{
  "n_mels": 40,
  "norm_position": "pre",
  "bias": "none",
  "width": 384,
  "residual_init": "none",
  "learning_rate": 0.039,
  "adamw_lr_other_params": 0.0011
}
Rows from block 2, named by matrix and row number. Rows with one number belong to one neuron. Each number is 200 + 30 x the weight over its row's rms, rounded and kept within 0 to 999. All counts start at 0. After the name is the row's rms in percent of the matrix's.
# fc1: MLP up (model.blocks.2.mlp.fc1.weight, 1536x384), inputs 0-127
# fc2: MLP down (model.blocks.2.mlp.fc2.weight, 384x1536, transposed), outputs 0-127
fc1.818,119,211,205,236,178,227,158,187,291,233,213,163,208,239,197,205,215,168,217,176,186,238,177,227,206,215,243,163,238,177,197,221,203,154,172,218,203,212,195,227,234,240,188,183,208,182,182,235,248,195,177,204,227,194,228,152,206,224,214,190,202,273,188,204,185,220,174,174,207,214,255,167,180,185,244,246,163,229,225,182,206,166,198,176,216,220,203,160,244,186,201,165,185,185,198,191,189,175,142,158,206,190,193,204,143,153,209,216,218,193,231,183,184,217,174,182,190,198,166,220,194,205,229,154,205,222,178,187,258
fc2.818,111,209,181,216,165,196,154,200,196,162,205,205,253,226,216,186,167,210,204,157,209,151,203,211,205,239,202,240,237,189,249,195,146,190,202,185,195,261,192,194,208,190,209,198,183,156,166,192,218,192,150,190,214,157,195,248,203,220,189,176,212,219,259,172,214,174,202,196,223,201,158,199,184,201,181,232,206,225,229,160,262,211,208,199,173,274,208,198,177,194,221,181,209,268,205,211,238,204,141,192,175,213,184,226,198,137,219,184,152,208,194,200,199,149,230,167,245,204,141,234,251,235,155,143,217,225,213,266,199
fc1.819,102,219,159,216,158,199,187,186,226,184,225,244,235,190,177,198,232,184,195,261,240,161,157,244,174,256,210,248,135,243,205,226,171,182,170,265,203,158,157,235,238,207,210,167,188,185,239,192,184,211,225,209,182,176,232,200,176,193,155,233,207,171,238,176,223,239,253,196,201,201,216,218,203,185,187,166,175,246,217,146,154,206,197,234,226,222,201,213,194,232,238,165,228,175,195,188,198,224,261,226,210,215,156,244,202,205,208,221,206,187,213,230,208,229,188,236,145,170,182,241,151,208,202,207,216,225,213,184,204
fc2.819,106,188,118,225,186,159,211,255,229,124,190,159,226,165,221,178,198,201,222,181,189,195,157,221,165,167,229,204,195,216,217,258,246,237,194,161,139,201,182,213,160,228,180,151,217,191,209,214,178,175,222,229,174,187,194,177,183,131,225,191,238,183,199,143,255,211,159,180,178,203,183,214,191,206,214,250,188,198,138,165,148,196,225,214,174,199,230,221,197,184,225,214,159,176,197,207,191,230,190,192,207,192,260,189,252,233,182,278,215,202,156,173,233,161,238,256,230,240,254,241,235,185,236,171,214,213,221,211,171
fc1.820,134,173,169,249,201,228,240,183,189,181,197,243,198,182,212,163,170,206,195,230,198,246,208,196,188,188,160,230,198,201,204,184,213,198,180,298,198,243,232,145,219,261,191,212,239,237,176,218,145,198,214,175,194,179,168,193,182,157,242,270,222,230,202,268,192,193,198,181,237,234,239,202,192,178,215,170,172,269,214,239,241,193,157,131,214,188,169,191,171,234,202,208,172,200,233,155,200,194,181,252,192,190,222,240,223,220,174,191,217,107,215,223,206,255,205,205,259,221,170,170,214,145,186,227,239,258,178,140,248
fc2.820,136,171,168,195,181,164,165,217,169,221,157,180,191,179,202,264,173,215,185,154,195,256,128,157,146,234,245,189,205,166,249,215,252,181,160,178,249,152,223,203,150,214,190,225,164,169,183,170,197,191,162,250,203,169,218,190,177,173,167,185,178,225,184,171,188,203,217,205,218,237,172,199,207,180,224,219,178,210,205,215,188,207,212,194,201,205,202,216,191,188,230,192,207,189,197,196,220,165,245,187,204,190,142,218,180,174,205,216,159,246,206,179,307,197,225,175,192,206,154,260,205,154,165,192,160,194,231,179,171
fc1.821,057,222,211,174,149,229,152,209,240,226,241,221,199,172,199,214,163,202,153,220,184,189,183,178,208,221,191,128,202,182,203,150,202,246,152,193,218,171,205,155,216,171,202,203,185,257,181,145,208,217,203,261,191,207,220,182,211,175,208,191,159,216,200,201,241,147,215,176,171,207,200,201,235,200,174,159,249,228,147,179,174,168,185,175,260,198,256,208,197,235,264,197,183,210,230,148,181,166,151,218,210,158,177,265,232,206,209,198,213,158,193,220,176,244,226,227,184,187,182,188,174,174,214,252,179,228,251,175,184
fc2.821,063,223,147,164,188,189,154,145,192,136,161,151,179,234,185,220,213,168,200,218,265,197,169,161,172,178,244,187,255,249,175,185,148,195,183,203,215,199,212,204,143,175,213,238,150,212,200,224,208,249,181,208,183,187,183,216,230,231,169,166,221,237,225,194,199,195,178,248,189,220,167,179,228,189,217,277,176,184,180,249,214,187,220,272,200,253,230,180,193,235,157,250,168,235,177,186,232,152,270,205,187,188,238,217,255,213,203,218,241,207,196,160,226,171,180,181,181,237,204,163,191,167,222,205,192,228,213,223,159
fc1.822,034,223,152,184,172,189,172,197,258,224,201,200,222,185,233,201,167,197,215,206,217,221,200,167,169,182,182,213,243,213,211,203,216,181,186,209,241,210,223,162,250,202,237,233,202,168,211,191,161,233,193,194,179,221,220,148,215,124,209,201,193,214,208,230,205,179,249,147,148,216,197,176,185,181,200,172,183,229,220,192,221,179,135,180,174,224,216,160,234,172,177,197,216,211,174,148,263,227,127,197,258,170,152,221,228,216,165,224,203,132,154,212,156,212,140,165,203,189,181,239,171,189,220,183,159,228,226,170,266
fc2.822,034,176,252,228,222,222,248,227,212,246,190,218,191,157,186,188,233,203,213,202,175,208,275,186,219,211,155,201,177,234,210,263,222,192,192,214,152,247,134,141,216,105,214,212,239,181,195,194,140,208,131,233,184,207,227,208,228,240,178,194,220,177,207,264,173,185,199,204,214,196,206,183,198,199,224,203,194,264,184,204,120,195,171,198,150,205,156,165,167,173,184,279,172,196,214,225,221,180,215,216,223,224,212,229,170,177,225,201,194,203,243,155,198,120,226,156,245,236,163,230,195,235,246,187,229,167,175,166,155
fc1.823,082,244,234,130,206,202,211,251,201,174,219,137,184,171,193,221,201,130,228,210,197,192,257,222,297,141,185,207,233,151,235,249,185,260,206,211,205,172,173,158,213,189,261,209,166,210,227,185,202,209,202,213,195,133,176,181,212,227,191,241,190,121,233,207,196,227,206,195,165,232,181,194,209,222,224,188,189,274,202,211,227,201,216,163,250,198,179,214,188,168,208,218,211,189,230,139,207,200,209,240,259,240,201,146,216,254,174,175,219,242,200,228,189,172,224,241,213,152,161,245,213,187,222,157,167,185,213,229,222
fc2.823,085,208,223,211,228,226,202,227,220,155,212,201,166,182,212,237,187,189,162,190,212,226,160,207,175,215,263,262,174,164,171,201,201,217,169,138,213,213,206,187,181,184,153,265,201,187,192,222,176,233,212,253,210,204,225,201,246,193,214,165,195,204,211,198,230,181,151,199,240,198,232,239,223,172,234,169,187,164,225,186,263,258,230,197,239,164,278,197,275,224,201,189,178,190,254,249,168,218,183,148,233,188,259,182,194,226,180,178,252,203,182,159,174,189,188,214,195,218,210,161,145,234,176,231,223,202,202,210,162
fc1.824,118,234,189,144,226,309,206,229,205,189,205,215,208,171,219,236,196,198,229,251,226,192,187,152,160,201,232,218,228,193,223,200,196,184,183,170,257,199,246,203,246,176,229,219,192,200,175,172,212,241,159,202,185,199,181,181,158,130,225,233,267,180,197,204,253,183,227,165,209,181,220,216,170,192,131,161,254,189,203,189,260,164,167,156,175,199,190,198,178,219,182,167,183,174,167,195,155,169,237,234,186,202,281,178,184,160,236,171,237,162,156,188,204,199,165,224,227,212,179,223,202,201,186,215,194,184,156,189,227
fc2.824,113,216,176,214,198,187,130,188,169,199,215,217,252,237,201,166,258,220,170,169,197,194,176,196,201,234,184,176,191,216,283,176,198,191,200,178,224,210,195,240,185,133,183,208,191,193,199,213,236,225,148,164,210,211,221,156,188,224,245,199,189,194,209,147,244,227,158,209,236,238,210,269,197,181,171,176,160,184,222,238,187,192,209,230,185,213,264,147,204,214,234,207,213,176,156,257,206,155,238,216,203,187,135,216,162,230,183,198,168,158,201,194,251,227,193,215,208,212,245,255,228,238,198,142,252,168,222,217,239
fc1.825,088,182,171,211,270,223,163,213,145,167,240,176,171,170,245,193,193,157,221,240,207,236,203,233,173,159,230,170,203,160,196,149,228,247,190,196,262,155,234,192,244,183,191,211,195,194,218,193,209,235,223,194,268,202,149,186,133,202,185,186,194,227,183,165,119,157,232,151,236,221,194,201,242,146,225,222,185,158,185,168,246,212,228,224,173,249,194,176,232,231,217,239,208,223,260,175,180,207,193,225,213,148,175,240,150,203,190,163,188,189,165,169,184,209,226,193,211,203,139,204,202,165,218,170,212,206,220,156,162
fc2.825,093,182,176,207,256,198,204,230,190,188,225,164,228,187,167,255,209,193,216,215,271,198,194,250,217,239,200,194,224,216,182,222,191,205,202,225,198,182,206,177,229,250,211,235,221,196,200,213,235,175,232,143,170,258,140,147,234,197,174,205,186,145,212,194,228,171,176,236,206,190,202,174,201,194,143,172,214,258,213,153,244,181,221,232,163,222,196,171,188,128,187,208,125,227,163,156,193,234,240,178,178,212,182,155,161,166,126,256,185,200,152,186,183,166,200,148,190,204,204,203,205,153,218,217,245,178,213,202,166
fc1.826,125,159,110,221,178,211,193,211,186,214,202,247,152,222,130,216,198,182,167,164,215,191,204,177,202,182,213,209,180,211,183,241,218,237,160,193,156,181,181,245,204,224,171,176,156,203,178,170,161,201,213,164,230,194,203,204,256,180,178,235,175,251,226,238,227,226,244,185,163,171,199,201,200,182,216,182,197,155,199,211,280,191,176,172,196,210,201,171,211,198,185,161,204,218,189,140,219,236,213,167,184,214,226,190,205,146,182,191,162,176,220,251,180,179,256,215,199,226,189,186,157,213,200,192,188,150,177,199,165
fc2.826,113,188,186,217,181,238,190,211,152,149,180,186,205,144,150,167,232,215,145,154,263,172,235,187,239,150,249,195,161,228,244,253,194,216,167,152,163,220,228,148,159,200,249,260,206,218,231,202,142,224,161,186,214,157,199,227,192,227,190,284,174,214,178,175,235,206,196,209,205,186,215,245,171,184,187,174,210,203,208,145,243,220,245,173,208,199,244,210,207,222,201,198,216,231,152,206,234,152,202,180,225,182,194,179,185,167,197,221,176,195,196,215,208,196,255,216,184,210,189,204,196,215,172,214,181,200,228,220,221
fc1.827,096,199,220,186,184,183,255,221,163,201,191,232,241,208,216,254,201,181,240,229,174,191,250,189,183,199,202,234,211,180,191,217,231,243,193,190,182,191,233,181,148,215,187,208,177,241,123,172,232,167,197,181,173,214,217,203,224,180,126,218,211,165,181,155,196,230,166,181,157,198,225,225,220,193,176,210,213,209,217,206,225,248,195,168,226,213,204,188,223,199,178,193,200,219,243,180,235,111,229,197,208,217,206,210,267,232,207,180,151,220,164,238,153,204,151,179,210,199,188,200,177,250,210,199,191,174,151,200,192
fc2.827,091,230,175,195,241,192,186,213,225,218,162,163,168,195,186,147,198,159,228,211,235,159,142,223,212,149,190,210,177,171,219,237,189,203,197,201,169,200,226,186,138,187,229,218,181,245,206,195,213,245,199,220,235,156,205,192,180,215,213,177,157,179,213,195,177,214,215,218,218,164,179,195,172,200,272,191,199,248,178,156,225,180,188,175,197,188,220,172,200,140,217,217,198,168,242,211,146,254,158,215,184,214,221,223,205,207,192,165,178,199,250,201,213,202,211,171,173,179,184,169,203,226,219,222,234,193,193,217,204
fc1.828,098,194,173,188,186,230,166,242,191,236,200,150,234,188,198,157,275,215,188,161,235,172,171,246,202,209,187,119,213,185,218,251,174,189,201,198,189,203,170,141,179,190,227,210,210,175,200,174,241,242,224,182,192,188,213,203,177,194,206,145,231,209,170,219,242,140,195,213,215,153,245,199,177,183,192,173,185,237,203,208,244,152,205,205,175,235,166,192,217,204,182,204,182,180,203,163,173,198,222,232,184,198,205,189,174,246,201,192,225,257,178,225,169,188,172,243,186,220,265,205,156,194,252,193,177,227,239,173,221
fc2.828,102,182,228,208,217,200,212,257,194,150,184,218,223,219,241,227,193,211,180,206,206,169,193,218,227,149,176,268,192,217,163,182,252,180,205,264,194,174,215,189,192,246,216,193,215,160,195,241,151,216,288,154,172,176,237,243,233,219,244,199,246,199,189,180,202,222,183,178,154,200,178,172,204,145,242,222,242,150,176,226,136,218,204,184,207,202,196,210,252,190,175,182,156,187,295,156,201,189,192,252,212,138,232,209,240,163,183,224,192,189,187,198,203,240,196,180,207,208,217,244,258,187,154,219,260,177,186,177,289
fc1.829,072,184,190,169,164,243,242,228,216,185,208,172,192,180,223,194,188,147,211,211,201,229,242,228,225,218,197,209,191,153,253,186,233,231,195,279,183,193,217,239,206,204,118,177,223,165,162,282,239,239,205,202,166,219,207,182,234,178,194,164,198,187,173,240,205,208,216,214,203,253,212,226,244,219,210,209,183,175,240,221,162,252,178,202,123,173,157,182,91,222,207,211,212,232,247,219,186,219,227,209,245,198,204,232,185,174,244,219,195,179,209,163,212,258,193,200,191,170,204,205,211,201,194,194,190,241,134,212,177
fc2.829,075,213,198,223,224,197,165,203,224,205,173,176,240,186,217,228,187,202,163,152,212,229,178,138,203,235,238,178,201,209,218,216,175,224,178,205,191,204,167,197,190,182,200,207,184,174,201,200,252,185,243,186,170,240,201,236,145,231,150,250,206,225,231,163,245,221,249,162,185,242,198,197,178,174,182,172,223,224,142,181,214,177,204,216,183,247,199,222,188,151,173,177,235,237,207,209,280,217,171,189,178,190,231,219,209,277,169,225,217,204,199,200,202,214,187,196,231,209,207,201,177,153,208,230,214,176,237,205,254
fc1.830,072,189,215,213,159,219,190,226,227,181,180,241,231,184,188,214,215,182,154,234,218,220,176,229,199,221,212,215,261,203,178,170,212,148,196,150,238,263,193,244,209,245,243,248,198,200,184,236,194,201,274,203,214,141,175,197,209,207,205,159,206,191,248,191,118,248,182,191,144,192,157,170,234,185,210,223,227,166,220,223,180,217,173,279,227,177,196,225,248,187,195,178,172,211,172,187,211,235,229,194,234,224,201,193,222,276,236,181,200,162,190,184,204,193,225,265,192,180,155,197,206,176,206,225,204,193,182,181,197
fc2.830,066,188,207,200,214,157,172,182,160,184,226,205,264,258,161,159,181,163,213,160,222,267,194,189,224,173,187,143,187,187,207,173,183,250,200,239,203,180,258,193,205,228,140,233,194,138,196,174,174,180,234,135,204,225,164,182,179,220,158,220,210,207,198,164,197,216,198,192,227,190,194,212,223,212,178,197,237,174,261,216,240,123,191,166,202,207,190,171,234,192,201,208,213,198,230,164,155,180,223,205,182,206,202,208,204,229,131,151,234,177,182,275,203,221,203,166,218,204,224,218,188,196,197,184,212,226,236,166,197
fc1.831,103,208,189,170,191,200,223,182,153,167,246,223,163,240,146,201,179,235,167,153,182,227,222,139,204,228,226,195,122,238,162,242,185,238,205,166,193,204,198,202,159,170,199,157,219,182,216,193,158,197,205,173,214,183,179,218,202,196,243,224,127,214,205,224,213,213,193,229,172,190,182,234,236,197,207,212,162,235,239,167,302,211,211,183,200,165,180,168,155,207,230,156,192,210,189,172,240,202,154,181,176,221,196,109,207,165,218,167,242,148,243,240,177,223,276,208,252,218,231,181,166,238,227,186,183,209,212,177,204
fc2.831,085,232,163,254,184,278,197,191,189,250,165,194,260,187,158,207,226,193,174,159,216,187,227,195,209,168,193,232,214,232,210,217,237,208,168,211,187,196,222,197,208,206,188,230,229,169,208,208,201,151,213,220,217,208,145,235,234,173,160,252,209,171,180,180,155,188,213,252,206,188,199,194,258,185,228,199,233,205,173,146,232,195,230,172,247,199,164,207,232,215,192,186,154,196,166,220,255,251,203,172,196,243,150,168,161,153,201,232,190,216,204,237,226,185,282,184,118,145,220,151,204,235,214,145,188,191,150,197,214
fc1.832,120,183,255,215,159,229,276,221,159,167,209,154,191,175,207,198,223,214,217,192,172,244,172,195,172,228,208,226,225,169,203,187,196,232,242,180,180,214,182,155,188,205,147,195,225,198,222,190,249,209,158,189,172,188,161,194,200,201,220,207,162,202,192,195,172,231,151,212,229,202,179,149,236,250,207,166,181,212,238,228,213,204,206,198,180,164,218,223,233,189,170,186,198,211,246,269,152,189,250,266,141,145,181,177,223,172,177,170,216,216,221,181,262,187,173,224,224,239,252,200,238,119,232,260,201,196,183,153,185
fc2.832,122,160,177,192,249,227,203,213,236,205,239,247,230,146,203,165,215,192,197,194,198,162,227,209,219,157,150,205,187,193,154,183,220,210,184,185,176,236,112,219,242,236,190,261,149,174,235,202,205,226,158,205,197,185,223,174,216,207,192,225,245,168,220,227,200,189,227,229,203,215,224,149,211,156,181,196,154,249,167,165,182,195,202,218,174,201,231,144,195,223,190,245,242,168,235,187,220,231,159,186,249,158,184,234,201,196,223,184,219,210,218,247,178,209,200,179,230,208,207,188,205,173,134,199,218,140,208,201,185
fc1.833,092,226,197,212,176,153,146,176,229,241,207,210,226,282,187,226,205,174,226,186,208,139,209,190,257,216,229,212,154,162,226,198,166,164,217,168,251,146,168,200,196,231,194,169,241,206,216,208,232,239,261,206,190,195,146,149,203,175,165,192,194,249,194,208,193,166,214,233,219,241,160,225,202,179,188,179,217,210,176,203,204,167,203,169,231,165,214,239,214,170,245,208,179,269,223,225,132,189,162,183,252,196,235,157,210,211,198,230,174,220,159,191,216,288,214,173,135,174,210,263,172,211,211,188,183,223,260,197,225
fc2.833,091,190,191,196,198,179,247,212,224,212,239,150,181,230,218,176,206,228,205,175,201,207,222,177,191,216,163,194,230,187,207,217,170,234,269,202,161,205,227,173,216,219,202,234,187,218,186,161,205,190,226,206,239,192,234,223,216,215,170,189,216,140,212,179,180,296,250,213,189,214,211,199,158,163,164,141,224,192,219,178,176,169,205,288,209,240,202,190,176,200,212,211,189,167,159,211,225,168,217,205,169,169,189,224,217,179,166,156,208,238,230,148,207,151,157,192,222,183,172,175,177,186,196,196,214,157,130,91,217
fc1.834,150,197,218,195,180,220,229,130,142,241,215,206,175,221,204,168,222,169,188,202,183,160,196,226,135,245,132,176,181,179,158,150,189,158,186,187,231,209,199,189,230,230,218,181,165,200,171,153,222,193,249,241,204,152,160,187,201,215,240,187,214,145,153,188,227,218,193,183,150,164,224,228,232,157,149,194,202,208,229,180,212,143,178,216,148,224,197,184,234,192,205,139,201,246,235,179,206,115,259,196,206,200,252,247,192,204,236,171,222,236,224,229,220,240,169,248,177,159,268,183,201,195,221,212,236,155,197,176,198
fc2.834,135,213,194,167,217,173,173,184,222,194,208,199,210,152,137,236,137,167,245,210,190,245,209,215,245,164,214,183,200,227,194,192,215,196,203,178,254,193,171,230,223,207,211,197,193,220,268,199,209,135,180,244,160,180,173,183,172,129,187,219,241,204,169,186,179,134,187,266,213,166,204,215,196,246,164,164,120,178,169,199,165,255,224,220,203,229,181,247,255,256,214,191,239,253,187,179,200,241,160,200,249,188,162,159,205,165,168,185,171,182,185,191,217,170,208,249,220,194,219,171,182,247,117,187,222,222,238,171,173
fc1.835,099,194,209,213,216,233,190,197,190,159,235,186,151,217,256,154,184,199,237,240,206,170,193,201,237,210,177,175,223,192,165,187,164,216,229,179,200,191,246,186,231,160,119,155,189,209,246,146,200,192,207,169,228,201,229,215,202,260,185,188,157,199,255,190,219,222,158,250,134,199,183,172,171,150,236,212,182,198,169,202,209,161,250,222,244,226,191,203,220,237,218,214,141,129,215,237,190,215,162,195,240,210,218,143,232,189,189,251,199,196,158,233,176,232,221,242,228,202,176,169,245,210,212,167,176,133,178,225,182
fc2.835,100,181,248,180,177,226,205,232,211,181,202,172,285,208,216,150,260,199,177,167,218,212,192,190,236,214,292,235,208,227,283,224,173,235,225,186,230,180,183,239,173,220,159,160,237,165,179,276,204,154,186,221,253,188,207,198,207,207,222,247,212,209,231,187,191,235,160,183,154,200,218,246,196,227,170,180,182,214,219,209,249,217,187,217,185,173,209,206,173,211,207,185,200,254,213,240,197,212,160,213,208,162,194,198,218,198,272,221,194,207,161,163,189,205,209,189,208,241,174,209,145,181,259,230,237,191,185,249,209
fc1.836,134,138,253,264,150,202,163,215,189,213,242,132,152,207,246,118,203,192,192,193,212,205,159,192,176,214,139,196,218,209,213,190,215,151,219,196,193,215,157,220,205,167,187,208,228,197,160,233,180,246,175,189,205,206,190,181,210,211,230,189,183,186,175,207,192,224,220,179,251,218,171,189,190,204,232,175,192,203,180,175,205,223,272,180,215,230,130,228,244,207,174,202,181,149,239,219,164,194,231,203,265,212,212,210,209,194,194,90,259,204,157,201,179,208,225,174,239,190,216,210,184,161,174,163,241,215,193,248,143
fc2.836,133,202,212,170,209,195,211,168,179,186,187,189,207,217,153,203,210,185,207,234,237,195,188,175,276,179,213,180,147,207,221,181,247,242,185,198,194,195,200,219,187,173,217,204,219,182,144,229,201,190,183,212,177,255,181,219,182,171,227,268,231,191,196,185,260,216,175,230,163,200,228,195,194,161,227,230,207,142,233,197,189,208,172,193,221,223,246,177,168,184,214,224,214,244,250,176,217,237,204,165,204,255,196,193,185,230,227,183,173,245,189,178,218,165,176,219,238,213,252,223,238,199,173,192,205,192,198,179,187
fc1.837,129,222,234,179,200,216,221,232,213,210,207,145,197,162,225,197,176,180,268,213,219,190,206,216,155,239,160,197,170,235,181,213,205,187,209,197,179,178,233,161,222,153,174,160,219,210,233,225,183,250,185,232,259,192,214,181,197,145,177,227,199,207,233,199,184,230,137,205,247,158,189,264,170,211,231,173,152,243,207,204,189,151,221,224,191,257,233,191,218,247,146,216,167,162,216,186,199,251,168,195,161,205,186,140,214,193,171,243,134,191,192,244,230,179,185,256,203,219,200,224,238,246,210,203,159,245,191,244,178
fc2.837,127,228,187,197,217,131,189,238,214,210,189,199,199,138,206,182,174,211,191,218,213,223,190,218,252,203,255,196,152,219,261,209,172,244,237,149,163,251,186,165,143,199,172,223,176,204,221,162,177,187,228,175,245,207,212,269,206,175,196,192,174,180,213,153,207,211,188,190,152,168,191,221,181,209,181,212,192,220,195,191,188,180,146,219,177,175,194,244,203,219,224,206,180,229,214,223,163,216,205,208,182,222,142,182,186,208,221,173,222,242,217,189,142,226,210,220,212,234,215,162,178,137,180,121,244,166,140,238,239
fc1.838,033,232,146,178,229,196,248,174,194,196,174,227,220,195,187,297,228,173,198,203,169,168,232,160,150,194,182,141,191,194,215,268,150,175,194,217,216,230,175,144,224,169,161,198,221,189,242,199,256,207,185,223,216,189,190,172,183,207,184,203,180,177,254,200,216,183,210,153,239,215,202,186,148,155,218,199,181,205,202,247,205,207,296,228,189,180,177,169,189,191,164,193,188,239,210,209,225,198,242,196,215,250,206,190,214,196,199,222,204,202,194,138,237,204,190,205,209,228,216,255,191,230,159,215,246,217,197,218,186
fc2.838,033,175,191,211,208,257,220,235,193,244,173,218,191,160,241,187,206,200,207,185,188,209,226,224,182,263,234,184,163,159,265,163,228,214,214,194,150,200,174,236,217,179,194,265,185,220,220,227,218,207,248,216,202,167,201,184,187,207,183,237,173,185,255,242,204,127,184,211,144,201,180,135,207,251,217,169,195,192,162,167,173,228,175,161,205,235,217,215,155,167,219,258,182,160,221,202,226,187,156,258,168,183,193,259,220,227,136,177,251,206,192,235,219,234,195,196,190,219,174,242,176,183,220,170,232,200,243,201,167
fc1.839,114,184,179,183,204,266,189,230,176,185,183,233,185,177,209,236,199,227,183,235,191,218,178,181,159,199,139,239,130,210,202,186,205,147,195,185,238,229,243,213,203,230,221,242,245,196,219,194,175,168,158,205,155,176,203,243,193,198,157,192,181,193,179,177,205,154,223,175,145,195,195,186,239,182,142,217,164,168,194,198,205,189,182,246,244,195,201,210,194,167,204,219,205,219,158,142,179,222,213,181,209,218,239,233,160,220,222,255,201,166,192,191,245,235,206,214,229,172,219,142,225,140,232,261,161,180,251,245,232
fc2.839,120,208,191,142,184,157,167,175,233,196,235,210,153,184,159,193,177,157,201,238,246,188,163,207,193,170,198,217,161,226,233,239,189,171,225,150,202,214,213,146,170,179,197,193,225,215,173,251,229,166,199,142,221,196,203,147,237,231,201,129,194,205,186,194,221,169,199,210,155,229,219,209,196,152,208,174,142,239,223,239,155,171,195,229,265,203,194,254,197,211,169,212,169,274,170,197,237,175,208,220,171,211,172,245,199,192,184,217,167,184,224,208,209,220,238,213,194,222,212,161,202,179,196,185,235,250,184,175,196
fc1.840,060,250,178,213,218,153,179,180,233,141,218,220,196,229,184,157,159,189,198,163,153,184,222,232,212,160,204,228,183,212,202,206,189,162,117,201,240,230,180,190,193,172,246,180,216,207,223,197,214,200,203,140,197,177,223,179,157,224,223,254,180,217,147,167,196,167,243,159,194,202,210,193,260,193,268,237,180,189,213,149,254,197,200,191,207,178,220,248,230,192,214,142,123,199,195,181,213,190,173,208,224,182,204,195,235,154,169,201,188,179,179,220,188,219,185,215,197,206,216,201,187,214,161,154,275,191,202,198,180
fc2.840,059,199,191,194,148,209,204,237,223,180,175,156,170,184,276,223,212,238,163,163,189,169,211,180,257,186,224,173,205,217,188,198,186,146,224,148,169,179,196,177,124,231,151,179,188,267,200,255,145,243,169,201,193,182,191,193,184,234,217,148,178,253,215,176,267,151,186,230,191,201,188,145,254,160,238,275,219,209,170,241,213,213,212,205,220,241,190,181,196,209,172,184,228,200,207,212,191,254,193,218,255,210,225,210,219,196,192,114,227,196,168,187,181,196,168,141,220,150,130,169,202,222,233,131,194,198,261,194,229
fc1.841,098,234,209,223,156,215,167,207,230,234,180,191,218,230,186,202,211,152,170,159,194,210,213,162,179,189,159,205,209,225,190,204,160,228,240,216,145,193,188,208,217,177,214,160,198,174,235,233,217,156,209,203,206,252,204,213,204,208,216,231,178,211,176,172,246,230,177,195,204,207,159,200,234,203,212,212,188,207,174,175,148,214,203,170,188,181,187,179,153,194,217,178,228,248,227,199,237,218,189,225,179,175,182,205,200,182,183,215,164,162,191,236,230,251,213,226,198,246,209,178,191,221,199,204,220,178,200,221,206
fc2.841,106,187,217,240,217,197,258,234,206,180,179,211,204,202,156,250,193,197,219,161,184,232,205,183,192,222,204,172,162,239,212,285,202,226,190,225,150,198,168,140,202,197,253,225,216,173,239,170,183,191,219,220,176,256,220,160,244,163,185,229,172,173,219,228,213,203,231,145,188,248,176,215,228,166,203,171,216,171,157,178,215,254,191,202,259,214,192,165,238,209,190,222,208,218,217,176,267,210,194,169,142,220,213,253,221,263,173,240,208,144,183,206,134,194,239,173,225,213,155,241,165,201,217,183,265,213,186,179,249
fc1.842,160,204,182,217,203,147,212,180,166,188,199,168,188,158,182,180,170,142,238,173,208,220,238,192,229,172,187,170,161,230,216,221,224,197,221,260,128,210,186,188,210,222,238,218,185,219,243,167,160,185,205,213,204,180,192,157,286,159,248,207,223,201,187,195,201,192,224,170,234,227,224,207,196,198,189,200,202,224,270,169,192,199,204,212,169,226,224,178,176,226,261,250,224,218,180,236,221,255,186,233,277,204,192,223,175,211,149,187,195,167,168,186,241,214,236,226,246,187,222,208,214,185,203,230,193,241,190,236,243
fc2.842,154,210,237,194,230,196,137,159,248,144,194,207,197,168,255,190,175,220,185,208,199,204,207,199,197,193,195,186,228,168,207,197,163,244,171,257,198,224,176,168,226,219,200,194,222,218,205,210,171,176,219,187,254,212,233,190,166,173,213,169,186,196,209,246,189,204,179,177,249,205,223,120,247,234,193,249,228,224,164,176,203,203,178,205,194,235,211,232,195,185,190,230,206,236,226,189,208,150,234,184,221,166,187,252,185,158,275,193,222,261,212,177,182,250,169,240,188,201,244,203,197,220,160,190,156,182,161,228,175
fc1.843,106,238,271,170,195,175,195,202,226,198,192,190,202,182,223,262,225,177,198,168,186,171,220,190,214,181,176,160,236,247,212,202,251,200,224,221,263,205,180,153,236,222,186,220,255,177,231,181,190,178,197,196,222,290,210,179,192,224,187,202,187,202,123,214,186,166,157,168,179,196,209,217,218,184,192,163,216,139,254,179,200,234,223,183,178,190,168,202,226,178,266,189,220,169,172,185,171,212,210,181,194,210,194,173,206,249,200,232,167,167,198,193,177,267,216,193,165,253,178,227,222,205,217,174,205,206,167,225,233
fc2.843,111,171,215,179,280,222,210,217,213,238,209,180,179,241,212,171,209,193,220,210,171,186,205,199,202,203,157,238,184,197,235,216,208,221,183,188,190,203,171,195,179,149,179,210,275,223,189,237,192,202,234,193,157,154,264,189,246,209,158,162,224,182,250,205,217,197,170,164,223,184,217,177,178,198,205,222,155,228,155,188,190,208,169,247,242,219,195,209,195,235,239,241,183,204,173,171,180,220,173,273,229,174,205,165,169,215,106,220,191,211,210,154,201,149,162,183,224,183,215,172,219,206,147,193,231,189,169,172,185
fc1.844,097,191,207,177,263,208,231,225,219,157,258,152,218,204,171,195,242,263,191,172,192,191,202,227,209,175,219,258,173,186,198,248,252,203,203,194,232,209,190,179,197,201,236,188,201,201,218,168,201,190,159,256,206,165,189,228,187,262,206,195,184,176,191,214,258,186,207,224,211,211,213,216,186,132,213,210,222,165,189,203,200,181,259,251,187,214,142,262,179,204,211,175,194,239,192,194,208,166,152,185,217,171,153,179,170,126,214,199,232,237,204,186,199,236,214,180,232,188,166,217,185,227,195,210,247,196,199,198,228
fc2.844,103,219,178,226,244,196,169,163,169,169,149,185,195,213,190,217,180,170,224,255,226,193,205,191,210,226,222,180,183,210,207,215,207,161,202,204,156,214,117,184,249,197,152,156,152,245,246,228,212,187,257,173,237,148,220,228,215,186,236,236,195,189,163,131,243,226,213,232,183,199,212,167,181,252,179,220,206,202,226,171,208,142,207,203,228,190,139,205,216,154,209,222,192,239,263,247,234,209,171,187,170,203,170,224,226,226,218,191,199,228,150,186,204,150,161,189,200,194,194,252,184,210,231,221,225,248,201,203,207